{"targets": ["pattern", "tempo"], "num_classes": [12, 10], "activation": "relu", "widths": [96, 112, 144, 176], "init": "orthogonal", "optimizer": "adamw", "steps": 15200, "batch_size": 256, "epochs": 149.4, "final_lr_fraction": 0.1}
Rows from block 5 of a small sound classifier, named by matrix and row number. Rows with one number belong to one channel. Each number is 500 + 50 x the weight over its row's rms, rounded and kept within 0 to 999. All counts start at 0. Numbers have three digits each.
After each channel's rows are labels from the 100 clips, of 14848, where the channel reaches its highest value: "top examples" is what is common among them; "loudest" is the band of the loudest frequency at the time of the peak. Only what is clearly more common there than usual is listed. The data: drum patterns on synthesised drum kits.
# convs0: first width-11 conv, stride 2 (model.blocks.5.convs.0.weight, 144x112x11, each kernel summed), inputs 0-111
# convs1: second width-11 conv (model.blocks.5.convs.1.weight, 144x144x11, transposed, each kernel summed), outputs 0-71

convs0.48:515504433439452501504510468535428539450438386466437483420482468454396523406516536469571489530439365494437468463589487435465448543504490526503526463358567470486493499530442541420592555487517473438509494468446511492495392417510483464489538503474542468427375459452501489481387485458452463480446470514484441546496529450467542487522499462472
convs1.48:467551487423484532502438532404442495421440428461495496460522530495503443511460501490518621510510460519485492478553528478442445504475432472362491487497449528441467445495485426492449501430460533537398461400453468606472
top examples: tempo: 70 to 80 bpm
loudest: 1000 to 2000 Hz

convs0.103:577486392367478540549493525436482498399482435437447564488505428484484519464494507396476528490460439526531496473505397484469606470432392416538413453393537520460439403538467486483451485486484496471424519461507533494544441518490492485501552488430493474473497419514508537505443533441420526527540433514422504507503526533597520544552402488533
convs1.103:540470563402488479518431540313496568429443478454501523462431570480505465501464511539480498552530578527439422502557554448546528549533377434346480467478510493456507459558508457490435492527430575544453570536436502517496
top examples: reverberation; text has "room"; text has "reverberant"; muffled (low-pass)
loudest: 1000 to 2000 Hz

convs0.6:486500406386490512551526458376511503491428467493527517516462462557438473488491497495438528410535484527418462528515474462431478466430507535465564507420514488489525470461382527444538496468563418461493539470521459429450374472332507446475484495437396486531450507492446508499400466427519487471479428474506448497406455500510562461439467536481
convs1.6:485470440518546403483483537544561487489481501558455440515543502532494507472554473545497593484462516497496531493535499580533475554440483575427507478468605518477446543442478466502453492554426449461620477513464487534498
top examples: tempo: 80 to 90 bpm
loudest: 4000 to 8000 Hz

convs0.67:532452327407483512529530576411498516418481402465427506524486378456495484495481505499490525449429456519493470479504487436574527560492485481497484529468501488528451475504501471520499481473463395392486553400476426421472410477382465532480502504473411477482504464495470547483411498386471561481551525464556440508485430524573576483490473519510
convs1.67:568465513530521398507498586368501484465453488451520537479467493491582485524522523526506497548448413507526441526436497468515477514502292401346494522442531565454489417471483540559496496441492533581472479494459510403464
top examples: reverberation; text has "room"; text has "reverberant"; clap
loudest: 1000 to 2000 Hz

convs0.35:538481416463433524567502473449506506415416449483528529463498511525506516436546522444522557472489438482406524482618490477437482524418486548484486469437504489452473476501393520442565582485545491458485545481461405491519336478351482449452565534479525504508448507487491552529334532422515510487557450505501497526525487513499615495470528514503
convs1.35:572509458464527500544580569508514517484461495436559495634550481494479505505487465560522597507531428593556492552564509499544468442415478503438509489550612519493511554558504529485419493520558564544499491471459520529567
top examples: breakbeat; random hits
loudest: 1000 to 2000 Hz

convs0.72:561513456427532557554520443460454489386449422444518491363505481562495526486536522411545536501502406501535497489520458508457456552468423414508472368427523501446467416521456483484502616494413517497464518445503486486509475399514513481534608479503553457385463471515518507523464489479496457570507421553441508487609539510567536575532511495509
convs1.72:556489540414501500537453492289456488436468499407528538449447518485519456501413476564467535515526556528464447472515543457540527536505425454423493502495456460489548495561514402481453487469458611504312461508463526456520
top examples: reverberation; text has "room"; text has "reverberant"; clap
loudest: 1000 to 2000 Hz

convs0.114:509566482524448544515540455485444518504432442444547414520515512561571538463528535461540596409562478507459523548599524491534365570454596545494498445450552511458522490528432555495569577402552521466483498451499373556600399427465494533499568551551526534503485525511534520522431523535469553606515510499468517534580522516479527544441496559505
convs1.114:538500594470463473477443507367569510421485469433553483397527537512538478455454535578512554482476469557542427534482466499537435529538427447458501495494457454450507560505482531463566548472459563453408479470510560523484
top examples: random hits; tempo: 80 to 90 bpm
loudest: 1000 to 2000 Hz

convs0.116:510523469465571554541455506403445466358547547443481529557512502496551526406479476392528488548515480504547495532509485479510611556512454462524438423514580521491382515476489516474484522508513505485417523643560496535518455638565447503494511509518552486511520436524504552514429440445442516468498545504361484516511548526528465500614451476521
convs1.116:562529508452474503460413425360386502502489490354487558450536503465460477433455476477486375522527454483471467511513552421517529559477525516402482461430445532455502458522520533489527499523450531518451560524518471487466
top examples: random hits; tempo: 70 to 80 bpm
loudest: 4000 to 8000 Hz

convs0.56:288514446484422488467527498462452487560435559512573409492502519564542534483465509509490514533530499537408471543503501498515421462472513483510521452504504455464463455499516527465502465462444501492481561494510459519443438487453519435531536497488522507386486559515462571500476464453559479570509443514492489458561472463253534457584541514508
convs1.56:441491527475460553512404445433463566431495485422492501453502619509468436449507451474536396494532435512422498400513525526482481398486499502414525514540464477481514479537502499588494505507491491534358471410459492605498
top examples: ride cymbal; tempo: 70 to 80 bpm; random hits
loudest: 2000 to 4000 Hz